config.yaml
model: "CTC audio transcriber"
mlp_ratio: 2
qk_norm: false
beta2: 0.99
precondition_frequency: 20
max_precond_dim: 1024
one_sided: false
adamw_lr_other_params: 0.0027
warmup_steps: 170
Rows from block 2, named by matrix and row number. Rows with one number belong to one attention dimension. Each number is 200 + 40 x the weight over its row's rms, rounded and kept within 0 to 999. All counts start at 0. After the name is the row's rms in percent of the matrix's.
# q: attention query, key and value (stacked) (model.blocks.2.attn.qkv.weight, 384x160, the q third), inputs 80-159
# k: attention query, key and value (stacked) (model.blocks.2.attn.qkv.weight, 384x160, the k third), inputs 80-159
q.91,114,192,228,303,236,319,153,151,199,208,166,212,245,211,264,245,188,217,193,188,195,153,155,246,165,169,164,170,193,151,148,238,254,179,250,254,218,236,194,189,235,201,208,172,223,237,209,223,227,244,182,194,172,256,189,190,195,165,186,186,196,222,247,188,200,197,198,171,128,186,227,250,191,188,141,135,114,168,247,115,169
q.92,096,193,247,303,198,193,207,239,183,179,191,170,188,248,177,144,199,176,176,115,223,214,170,155,225,246,150,172,242,197,224,160,140,224,155,232,202,179,241,153,219,255,157,187,159,220,150,228,201,184,144,137,135,196,177,253,227,247,78,145,232,183,163,138,200,212,195,238,243,231,199,184,146,216,291,137,234,191,200,220,250
q.93,099,186,210,249,242,129,166,231,134,208,227,209,163,179,270,245,184,204,241,186,198,199,210,173,247,254,229,165,265,188,162,196,220,184,230,177,151,131,224,191,209,92,139,135,230,270,226,190,193,185,304,245,153,228,125,187,170,176,204,138,233,214,199,188,265,202,127,228,111,182,176,118,180,184,252,264,174,240,205,209,203
q.94,100,290,117,229,251,143,226,215,227,193,184,201,199,258,202,151,204,214,223,222,170,200,170,212,221,168,221,202,188,183,236,238,230,182,172,222,190,218,161,105,178,225,203,254,233,215,244,238,260,169,260,256,225,197,209,147,216,284,254,210,210,149,222,199,222,166,276,206,249,209,114,233,201,195,213,169,208,239,138,199,141
q.95,105,139,229,127,183,140,217,164,156,165,253,172,159,171,205,253,181,236,242,232,142,200,197,171,196,191,190,222,155,198,248,126,162,190,227,185,201,186,279,121,236,177,173,158,246,207,143,202,140,180,250,267,249,161,247,108,223,248,264,253,164,232,244,125,195,213,189,202,253,185,142,233,276,196,270,251,217,194,217,213,131
q.96,094,236,176,228,238,171,251,194,220,227,114,183,187,281,268,141,209,159,166,233,217,186,158,145,204,229,219,259,151,198,195,287,183,250,208,208,197,176,201,249,195,142,222,265,196,189,142,207,191,226,148,170,195,221,194,129,226,178,231,188,254,155,162,212,139,193,237,174,213,249,286,187,247,165,123,157,186,219,189,245,241
q.97,106,160,228,146,219,212,141,183,221,205,105,219,258,137,227,240,194,211,204,207,133,180,231,139,236,226,207,275,182,125,172,214,167,159,186,201,186,271,229,118,177,205,192,156,215,177,196,327,236,240,139,171,187,201,263,277,254,202,194,165,191,167,164,221,257,171,183,253,237,178,142,171,171,165,245,272,185,178,180,212,148
q.98,094,213,244,277,188,230,178,211,242,214,164,123,221,203,183,198,198,295,161,197,196,85,158,213,186,205,218,173,279,237,276,126,202,158,212,209,179,179,236,224,145,142,167,123,145,194,138,207,204,191,154,201,137,149,257,169,228,165,197,183,218,220,107,125,200,134,250,236,233,190,270,208,140,161,269,183,229,188,198,246,174
q.99,103,186,161,177,190,200,289,171,167,226,225,201,209,224,180,181,193,228,243,253,198,244,186,218,147,212,152,275,173,151,221,204,249,203,149,235,253,243,180,196,174,196,174,198,218,211,250,200,227,203,278,193,262,237,204,120,177,182,173,199,218,231,223,117,122,197,161,164,156,176,180,249,201,236,191,214,193,193,221,253,224
q.100,088,217,178,254,187,154,174,183,213,153,137,212,224,237,192,241,198,201,216,168,225,160,212,112,202,172,157,284,273,276,216,148,187,307,147,244,209,231,165,211,233,265,150,192,233,244,139,235,210,182,147,184,173,174,222,275,196,246,171,184,205,201,267,174,169,164,186,128,160,205,277,245,235,223,196,173,196,145,193,202,285
q.101,109,182,232,196,208,147,222,240,264,187,120,148,266,216,175,186,197,214,205,208,225,160,198,264,180,233,228,142,188,254,212,215,186,176,186,118,274,259,141,189,213,253,206,131,247,138,189,217,182,197,201,212,180,255,190,227,194,286,194,115,159,238,267,213,201,243,174,137,164,222,244,257,199,238,226,156,158,143,246,223,256
q.102,097,142,212,214,207,128,170,164,252,189,179,239,166,223,183,194,172,221,210,200,189,163,211,226,275,222,215,184,264,247,234,310,245,201,203,191,237,181,244,197,178,128,150,172,128,262,195,122,257,238,137,191,231,236,186,238,235,142,261,257,232,138,234,191,177,172,234,197,146,259,212,211,204,245,182,237,218,72,212,196,216
q.103,088,241,229,203,175,213,238,187,182,191,168,197,176,239,177,217,207,276,191,248,181,192,291,226,111,195,208,251,225,163,192,220,194,213,199,214,216,183,183,216,222,124,224,116,211,209,206,171,225,186,173,239,185,242,153,139,211,192,156,136,194,273,180,181,229,276,245,135,231,160,177,212,166,195,257,191,227,237,178,223,253
q.104,092,196,203,236,185,230,232,201,153,194,159,250,208,180,234,192,195,127,275,248,225,191,190,136,164,254,249,195,233,160,147,158,154,210,226,220,186,210,191,245,230,215,181,216,205,182,184,194,184,185,146,205,190,169,265,293,272,207,248,256,176,225,202,235,148,202,177,213,204,156,144,257,202,262,136,131,207,205,235,150,173
q.105,115,205,181,201,178,270,228,136,134,233,257,218,238,178,216,131,210,157,245,192,201,191,221,216,239,145,190,230,209,284,197,163,185,216,113,267,179,214,285,182,185,159,175,156,197,234,167,239,193,198,197,254,175,207,168,250,225,156,222,146,161,209,210,222,260,179,123,253,139,200,237,186,218,145,177,180,230,238,197,151,171
q.106,107,185,254,214,161,281,175,231,242,214,188,213,212,220,184,220,172,132,225,197,208,184,171,204,207,251,185,168,220,121,152,195,201,178,172,92,202,185,180,235,163,158,211,198,258,143,226,265,276,234,134,103,182,228,220,213,187,169,124,204,165,148,171,287,231,179,258,234,200,228,261,195,228,182,179,262,262,144,221,191,180
q.107,099,141,233,128,207,206,174,119,318,239,151,162,235,188,199,221,182,159,219,188,216,206,209,196,257,170,215,146,208,264,131,119,156,240,169,247,158,266,164,148,132,218,217,164,231,135,187,203,199,187,240,172,187,234,224,219,174,205,173,246,193,147,141,223,168,210,179,235,179,223,194,219,202,311,164,173,230,271,217,229,201
q.108,094,178,203,187,242,172,231,226,187,167,270,161,232,132,188,228,202,213,138,273,242,162,273,168,181,172,211,212,182,111,152,259,213,154,252,211,192,198,205,241,241,217,215,238,194,214,230,261,245,127,185,203,188,145,190,245,195,246,247,172,212,291,204,264,223,240,155,203,201,205,241,158,133,137,221,264,203,175,179,262,160
q.109,091,188,228,172,219,149,184,186,165,212,156,130,146,249,209,218,155,138,149,161,141,234,239,213,215,230,180,236,213,213,230,190,226,209,150,178,197,188,172,221,225,102,172,263,244,150,226,271,191,148,177,241,170,214,154,166,120,183,206,195,231,177,253,198,192,234,207,219,154,128,167,306,213,132,221,234,176,168,163,164,177
q.110,094,164,223,214,203,217,208,156,181,134,204,216,193,200,196,181,155,172,122,258,249,227,199,223,206,225,201,265,209,165,228,265,141,235,205,216,162,258,218,183,216,237,239,163,185,166,162,182,180,213,126,172,268,162,312,189,286,255,214,202,141,218,274,265,247,255,267,161,200,159,130,210,281,220,193,102,244,229,216,203,235
k.91,110,189,254,158,161,177,149,199,215,195,201,134,212,180,202,163,146,181,199,237,215,226,188,233,103,197,298,239,265,169,218,152,99,197,121,205,174,195,173,203,187,236,189,209,201,201,204,183,214,196,202,186,190,261,167,212,132,256,295,159,208,201,165,165,267,166,209,121,269,259,198,269,179,193,174,223,181,174,141,226,203
k.92,103,104,228,193,217,217,171,217,231,229,232,209,183,165,163,146,290,231,199,222,254,193,157,209,179,147,203,205,210,262,276,216,220,226,259,254,157,263,201,208,192,169,225,185,138,168,176,249,194,191,150,207,179,193,148,170,215,179,193,233,214,225,161,169,144,217,244,239,211,161,243,158,136,177,156,250,220,237,122,163,244
k.93,102,212,185,211,131,215,117,263,230,249,230,206,178,223,190,213,198,171,177,216,161,226,117,216,173,207,188,182,198,233,298,247,194,188,209,200,133,244,177,238,197,191,163,249,197,201,216,172,188,224,205,234,192,238,150,216,212,163,219,230,236,219,217,202,268,199,208,179,192,247,260,189,234,154,213,226,164,206,248,210,228
k.94,100,142,201,262,238,221,181,203,190,244,260,196,227,257,203,196,199,208,178,267,174,237,203,164,174,218,216,172,145,123,233,114,203,182,219,211,224,174,280,179,175,226,196,148,166,214,181,236,223,182,287,171,226,209,178,168,134,229,123,281,245,290,230,218,165,193,164,231,128,191,216,208,214,255,228,156,262,208,176,220,212
k.95,109,256,150,226,174,225,228,264,236,232,209,212,134,228,198,322,287,169,210,153,204,197,235,197,251,135,254,200,161,182,186,165,297,202,208,95,190,242,256,176,203,166,255,230,183,223,178,150,163,180,256,168,197,131,209,190,211,181,240,141,216,238,199,255,217,231,237,196,141,260,158,183,205,247,228,125,219,151,249,201,157
k.96,098,174,265,184,237,235,131,224,144,273,220,184,224,122,220,202,175,237,230,179,143,216,164,192,118,167,177,205,141,180,152,214,180,151,233,202,239,161,132,201,154,215,152,196,225,199,191,240,205,171,197,156,242,181,229,220,222,186,129,233,210,186,218,192,220,233,212,255,108,127,194,237,258,203,162,160,220,185,147,186,197
k.97,103,240,243,167,189,204,218,221,242,156,161,168,199,215,216,149,222,201,217,196,231,137,156,137,177,136,127,178,163,186,210,265,206,241,260,168,228,143,173,228,149,199,219,269,262,151,167,226,228,181,237,222,236,227,121,281,253,242,222,121,143,248,213,311,176,168,174,238,221,222,222,204,248,183,213,225,217,240,167,213,212
k.98,089,230,183,250,244,269,229,162,184,218,225,195,175,232,214,190,221,149,216,154,230,213,195,226,225,175,184,232,182,185,230,259,240,269,269,220,223,184,199,223,242,164,254,172,156,220,177,184,306,226,244,224,205,183,214,256,187,189,197,231,249,169,195,171,187,194,277,145,190,174,176,209,145,213,149,214,162,256,198,180,191
k.99,099,231,160,183,192,172,225,260,230,183,194,216,137,254,248,268,184,210,201,244,148,269,247,241,180,190,255,264,271,235,229,142,244,189,198,227,231,176,247,233,251,201,184,243,164,195,205,165,177,172,172,197,266,158,196,194,195,258,251,238,156,159,203,135,173,230,254,198,275,178,179,234,265,211,198,166,189,201,167,186,227
k.100,094,181,214,164,302,202,293,241,129,228,193,148,161,164,207,169,206,258,220,212,179,247,223,226,190,265,238,253,253,266,206,286,152,196,194,207,196,225,178,257,215,223,231,248,237,163,243,210,309,214,220,203,278,152,215,237,190,146,188,170,200,162,210,134,189,213,203,188,242,107,200,187,259,164,220,191,174,262,141,143,264
k.101,108,172,177,160,201,205,151,164,215,195,223,190,218,242,260,223,204,202,197,195,148,200,229,108,212,231,185,225,133,153,228,179,143,198,228,236,123,292,167,247,229,186,197,274,202,200,195,217,139,119,194,245,280,122,217,152,215,242,234,227,187,174,205,211,202,194,166,219,247,128,134,133,225,233,197,160,246,148,153,199,217
k.102,092,174,146,225,204,215,174,254,264,259,242,153,240,179,230,187,139,154,225,186,217,295,295,198,205,179,161,216,116,184,209,217,243,210,223,268,282,189,215,203,217,152,235,207,248,195,244,190,266,211,183,220,205,200,141,173,149,185,187,214,194,235,252,246,233,197,185,169,173,220,241,228,236,249,188,194,206,232,228,212,222
k.103,091,233,175,235,203,283,208,130,147,117,182,267,167,294,196,206,224,199,249,225,199,210,199,181,195,215,166,198,239,110,142,178,199,187,167,161,193,158,171,183,147,206,213,185,201,192,160,184,280,172,239,125,265,214,201,233,147,164,238,183,198,124,159,159,196,163,230,164,232,238,236,228,180,231,243,274,196,158,178,221,303
k.104,099,140,151,195,162,186,266,219,146,185,207,273,221,192,162,190,229,276,166,155,223,217,165,207,230,221,191,162,175,312,200,210,195,230,147,172,225,255,187,146,213,203,197,229,259,212,209,215,117,201,207,136,228,172,181,193,185,172,228,179,233,164,246,178,202,213,98,215,164,265,161,200,149,181,138,147,172,209,234,190,123
k.105,116,254,210,130,203,153,183,196,230,223,222,188,226,177,173,202,228,243,156,174,232,184,190,225,244,180,280,212,244,194,194,265,191,167,213,166,214,243,197,198,226,258,233,216,237,165,274,198,146,201,212,220,111,126,165,181,241,155,169,210,137,258,154,145,150,209,167,141,269,237,191,153,171,154,184,182,195,218,98,212,249
k.106,124,182,160,126,228,150,183,109,241,162,203,166,208,131,193,172,153,216,192,193,236,208,129,159,170,223,201,268,183,162,206,213,201,246,264,307,174,258,234,153,196,189,192,222,251,217,209,207,186,230,210,214,169,289,198,225,227,282,224,143,164,288,183,203,199,178,179,241,228,151,235,215,200,213,202,178,157,207,174,184,233
k.107,091,172,180,218,208,175,218,266,211,213,243,141,221,249,212,200,178,275,177,229,319,188,147,214,175,183,220,286,174,294,273,256,222,148,193,286,213,185,225,239,202,203,239,134,168,215,244,250,170,206,182,237,177,184,184,189,249,261,264,180,228,249,200,236,200,193,250,193,253,235,189,140,184,222,202,219,170,202,223,137,97
k.108,100,210,277,169,206,207,245,179,206,239,209,244,231,198,184,156,249,93,194,198,246,196,230,188,226,197,146,256,260,152,235,201,148,174,188,136,180,206,226,127,222,221,273,182,238,157,230,214,235,234,217,135,197,248,167,183,261,194,147,184,206,230,208,172,211,223,212,266,183,228,203,186,182,225,190,178,164,242,170,236,215
k.109,086,320,198,139,231,246,138,158,123,206,164,160,190,169,266,223,161,138,192,148,152,227,184,191,206,222,224,148,207,160,271,285,114,160,221,250,164,211,219,142,152,219,191,236,111,131,226,184,186,190,187,210,235,186,286,216,209,207,161,247,193,187,140,268,281,166,168,264,140,183,230,230,243,159,241,200,176,235,225,241,227
k.110,091,132,171,196,205,213,280,195,138,164,174,196,229,179,227,176,263,158,143,239,202,202,207,194,195,228,240,217,172,171,136,191,134,256,160,126,245,248,146,244,249,236,293,251,233,136,169,232,250,153,223,156,193,209,230,189,215,148,186,175,160,139,232,240,138,170,95,269,218,211,284,197,162,202,149,184,236,188,162,249,261